A small image classifier, trained from scratch.
Model: 23.7M parameters, 40-pixel images, norm layernorm, activation squared_relu, num experts 32.
Rows from block 3 of a small image classifier, named by matrix and row number. Rows with one number within an expert belong to one neuron, the router's apart. Each number is 200 + 30 x the weight over its row's rms, rounded and kept within 0 to 999. All counts start at 0.
After each expert's rows are labels from the 100 images, of 14848, where the router gives the expert most weight on average: "peak on" is the class under the peak. Only what is clearly more common there than usual is listed. The data: cartoon faces.
# router: router (model.blocks.3.mlp.router.weight, 32x384), inputs 0-27
# up: expert up (model.blocks.3.mlp.up, 32x192x384), inputs 0-27
# down: expert down (model.blocks.3.mlp.down, 32x384x192, transposed), outputs 0-27

# expert 19
router.19,202,222,171,244,163,196,209,182,249,144,181,233,191,180,223,242,174,258,200,153,241,139,223,189,196,165,219,203
up.0,215,251,180,221,222,266,191,174,209,245,183,222,154,233,235,194,200,186,224,221,208,158,181,187,259,201,188,193
down.0,200,193,188,187,167,169,229,244,201,208,205,183,161,240,199,220,174,200,211,163,184,245,201,248,187,247,199,186
up.1,183,222,201,210,208,219,200,180,177,191,248,185,182,180,281,233,178,207,202,226,175,194,234,220,181,190,226,199
down.1,286,223,224,252,156,222,140,204,190,198,163,134,214,159,152,229,197,198,209,195,128,186,176,202,221,266,227,194
peak on: hair

# expert 14
router.14,198,264,149,198,162,186,209,192,213,200,210,174,206,208,163,204,257,218,175,159,204,166,193,188,207,191,227,192
up.0,119,209,199,194,180,252,230,228,241,196,211,198,199,186,215,211,204,128,177,174,226,232,203,185,252,231,196,225
down.0,147,253,174,170,207,203,158,232,216,184,236,179,237,180,192,221,190,179,119,164,121,222,233,221,194,193,187,216
up.1,154,181,209,213,181,168,145,239,168,204,186,162,186,253,214,186,260,205,174,151,135,185,217,198,175,228,132,227
down.1,182,151,204,241,207,215,180,203,186,194,228,213,164,219,133,171,196,203,247,201,208,272,221,185,132,177,162,246
peak on: clothes

# expert 3
router.3,188,156,149,195,235,219,211,179,214,216,187,212,229,176,213,234,237,232,236,172,226,195,228,212,195,261,169,260
up.0,195,171,211,211,209,204,195,202,221,212,210,213,202,173,229,198,234,142,213,188,195,218,149,200,171,182,177,195
down.0,216,209,222,226,173,202,260,243,148,181,203,201,255,247,207,190,225,142,149,252,173,171,216,200,179,159,261,138
up.1,208,251,192,197,208,178,259,251,177,210,201,149,202,139,195,156,165,234,179,216,164,192,232,169,223,186,205,251
down.1,214,190,165,153,250,159,229,255,156,166,240,184,201,173,247,161,233,155,195,190,207,188,209,167,169,222,220,239
peak on: backdrop

# expert 16
router.16,253,197,186,142,151,199,135,277,237,196,208,214,190,197,257,180,217,197,182,228,208,199,197,198,249,164,242,157
up.0,195,276,182,166,239,177,205,241,217,214,182,159,235,190,198,259,164,213,179,169,177,179,250,207,225,223,211,216
down.0,186,224,226,179,137,156,212,215,209,205,210,181,217,166,203,160,236,207,182,171,194,173,176,203,175,184,201,155
up.1,183,163,216,158,179,182,191,183,207,184,201,227,219,162,194,177,267,133,190,162,178,174,174,232,215,193,160,218
down.1,177,247,188,222,231,228,182,245,121,284,243,180,183,230,220,199,200,226,191,186,226,268,186,177,231,175,231,229
peak on: backdrop

# expert 26
router.26,203,167,219,201,237,213,174,241,198,223,180,179,201,243,218,201,189,175,178,237,219,196,237,222,137,164,198,156
up.0,198,165,205,217,216,218,186,197,255,220,232,254,150,235,185,177,159,204,196,199,188,223,231,224,206,198,213,205
down.0,220,232,200,200,223,203,216,156,192,176,179,203,178,172,160,200,220,183,218,220,216,214,250,228,238,137,181,206
up.1,188,208,136,209,238,179,189,221,170,235,225,218,187,171,208,183,194,231,217,190,188,149,196,153,192,227,184,195
down.1,177,165,196,211,186,200,179,224,212,140,152,173,241,263,254,187,203,202,188,218,179,187,219,139,248,247,288,225
peak on: backdrop

# expert 9
router.9,214,208,258,217,168,158,181,233,138,197,202,222,212,168,177,153,154,260,149,189,223,225,203,199,218,271,188,213
up.0,190,222,168,191,175,191,238,169,218,198,215,192,185,227,226,177,234,189,167,235,162,260,195,157,202,222,182,167
down.0,141,173,178,190,164,222,176,197,170,201,220,202,203,170,227,179,218,240,211,248,243,221,199,204,155,221,190,234
up.1,245,224,180,151,153,208,251,233,240,151,190,236,257,230,235,205,202,207,172,182,181,176,192,221,181,198,126,132
down.1,184,236,196,240,196,214,218,166,202,247,202,232,186,166,220,199,167,204,188,227,217,251,202,172,190,204,209,186
peak on: skin

# expert 28
router.28,231,186,190,185,198,220,193,190,209,185,179,213,182,221,247,185,173,181,197,143,239,176,209,220,167,229,214,192
up.0,215,221,233,218,138,193,171,212,152,161,175,163,210,268,188,150,215,180,164,163,164,241,243,186,199,197,158,205
down.0,167,216,176,201,180,209,220,240,214,201,195,241,194,152,202,200,261,243,222,232,181,206,197,164,206,162,230,227
up.1,200,222,196,223,177,171,241,186,200,226,192,162,155,224,224,209,229,146,279,241,170,176,181,231,237,230,129,246
down.1,186,225,190,224,196,141,183,221,233,209,180,212,236,205,199,230,216,173,177,196,221,258,220,158,216,248,141,224
peak on: backdrop

# expert 27
router.27,206,215,235,193,256,215,228,178,223,221,192,224,207,239,187,163,208,139,177,181,220,196,198,184,184,232,218,162
up.0,222,207,221,183,185,240,222,195,227,149,160,169,202,174,188,200,202,245,195,196,150,172,212,223,204,206,193,228
down.0,170,265,207,230,215,213,170,127,197,293,219,216,178,205,241,197,214,175,211,191,221,219,204,151,187,208,199,199
up.1,221,169,214,228,219,224,131,213,188,194,185,186,139,209,234,221,187,188,261,209,195,231,255,187,162,182,183,144
down.1,180,171,215,237,238,213,154,203,165,131,201,267,195,232,178,164,141,251,217,183,213,276,203,235,200,146,176,161
peak on: hair

# expert 21
router.21,201,164,231,181,229,204,187,173,161,131,161,198,210,165,237,159,156,211,248,186,182,179,182,203,153,191,190,233
up.0,265,226,198,241,205,216,165,174,224,179,171,231,204,217,236,156,222,205,173,190,153,168,198,236,227,204,172,181
down.0,123,205,151,197,141,204,164,155,185,242,253,247,169,190,205,190,157,189,186,235,194,233,179,213,167,173,166,176
up.1,218,247,199,197,236,166,192,174,168,198,186,222,233,216,190,169,154,191,248,182,166,164,172,206,194,277,226,188
down.1,152,172,188,188,190,213,183,196,175,213,212,180,165,231,200,207,209,163,180,160,167,265,253,210,195,182,227,217
peak on: clothes

# expert 15
router.15,167,171,205,265,201,216,153,131,179,229,196,167,192,189,199,173,204,145,223,209,184,186,253,228,236,185,169,196
up.0,235,202,282,178,149,180,176,179,159,181,201,120,242,191,208,205,210,196,208,180,147,190,229,139,187,227,204,209
down.0,189,209,188,236,189,213,205,180,238,212,249,219,194,200,191,179,222,220,168,191,261,220,191,186,223,192,189,196
up.1,223,205,180,183,256,227,184,222,220,209,256,198,174,195,224,188,148,174,250,235,245,179,194,217,179,190,166,181
down.1,220,206,200,194,188,207,177,213,189,196,242,218,236,190,254,175,164,155,214,219,251,270,164,232,194,169,170,159
peak on: hair

# expert 0
router.0,174,261,130,221,164,189,185,103,209,277,189,200,180,178,214,232,167,174,183,166,232,182,173,227,216,176,219,168
up.0,202,206,186,167,188,163,238,192,196,205,138,222,208,208,183,209,177,185,195,157,163,155,183,242,202,233,167,246
down.0,210,207,162,207,136,187,217,263,204,174,207,194,132,213,161,247,221,154,225,186,198,216,181,213,252,186,198,175
up.1,190,226,204,208,172,211,222,200,157,209,222,202,206,194,212,256,178,186,221,199,168,180,190,228,199,195,210,150
down.1,222,179,162,216,215,152,204,207,167,203,173,229,182,188,233,248,263,177,234,158,179,124,197,212,257,187,187,189
peak on: hair

# expert 23
router.23,196,219,145,189,174,193,209,174,196,228,223,224,224,206,115,187,179,244,142,159,209,176,183,186,200,195,188,124
up.0,226,132,214,169,179,228,140,255,258,199,176,256,170,211,196,209,221,166,207,199,175,211,257,207,173,246,165,231
down.0,247,143,209,203,219,166,221,152,210,231,195,192,186,200,228,173,189,181,288,176,217,196,223,216,191,163,282,200
up.1,187,222,178,195,181,181,214,172,199,242,137,234,230,191,223,196,168,148,250,232,260,201,188,233,146,168,246,197
down.1,182,150,171,241,156,159,212,263,158,162,187,201,155,192,176,103,125,223,174,206,139,176,162,165,210,152,195,195
peak on: hair

# expert 25
router.25,214,173,250,149,150,225,185,214,178,168,178,191,205,190,253,228,171,200,228,161,196,201,172,225,225,204,206,252
up.0,175,158,234,232,259,223,199,198,205,149,236,135,189,200,126,280,194,217,223,183,208,207,169,225,216,210,212,216
down.0,209,182,178,202,182,160,190,179,99,240,189,246,212,187,234,268,218,226,198,197,151,209,228,204,217,184,200,205
up.1,218,218,173,234,149,168,166,230,248,235,234,231,204,250,208,221,251,152,193,247,174,178,201,194,210,177,272,183
down.1,199,219,203,218,134,150,230,158,204,201,178,188,225,155,176,176,210,211,196,155,227,165,182,219,221,240,189,169
peak on: skin

# expert 10
router.10,227,205,164,210,209,193,214,220,211,184,185,200,242,205,199,172,205,218,194,181,167,218,210,218,222,206,200,230
up.0,224,216,180,244,236,208,173,195,128,168,172,209,210,212,203,160,199,192,158,159,197,162,176,166,180,186,250,168
down.0,209,250,188,197,194,214,241,202,188,174,214,204,171,168,234,201,194,179,191,162,182,226,210,222,253,230,124,189
up.1,171,177,184,250,194,185,176,166,194,185,175,182,171,217,246,232,227,189,221,182,181,194,203,152,208,228,206,189
down.1,173,214,211,192,225,183,169,222,145,166,178,250,216,151,227,209,191,172,221,211,147,179,183,231,198,172,198,171
peak on: backdrop

# expert 7
router.7,189,172,212,152,191,217,170,219,166,228,218,156,237,158,212,163,198,192,193,170,166,171,182,193,238,224,184,168
up.0,243,159,211,167,220,167,207,226,219,182,148,154,175,196,166,227,206,179,194,188,186,181,151,223,170,173,167,195
down.0,237,206,195,233,180,228,148,226,174,230,188,205,198,232,158,210,222,170,214,194,225,225,197,170,125,167,206,202
up.1,247,183,184,158,167,166,273,185,197,192,224,207,206,165,179,218,175,165,172,186,201,192,204,231,155,201,228,212
down.1,238,173,182,193,163,170,205,213,194,167,151,212,198,210,186,172,194,183,210,272,182,200,227,250,218,211,200,238
peak on: backdrop

# expert 22
router.22,159,222,198,200,173,196,210,190,167,222,170,164,177,185,233,192,178,190,264,260,187,226,223,192,224,250,210,195
up.0,200,259,234,185,191,207,188,168,186,222,248,176,209,266,174,202,214,215,199,205,203,198,223,161,187,187,209,207
down.0,238,190,244,182,185,162,197,214,251,242,214,217,204,176,209,204,181,154,215,217,172,163,167,184,159,224,162,190
up.1,206,224,157,204,235,156,183,172,284,227,190,184,207,223,223,199,175,180,195,221,183,197,241,198,171,209,209,195
down.1,155,200,203,171,206,186,166,176,194,236,264,193,185,173,206,180,212,217,241,276,175,248,184,247,181,152,209,154
peak on: backdrop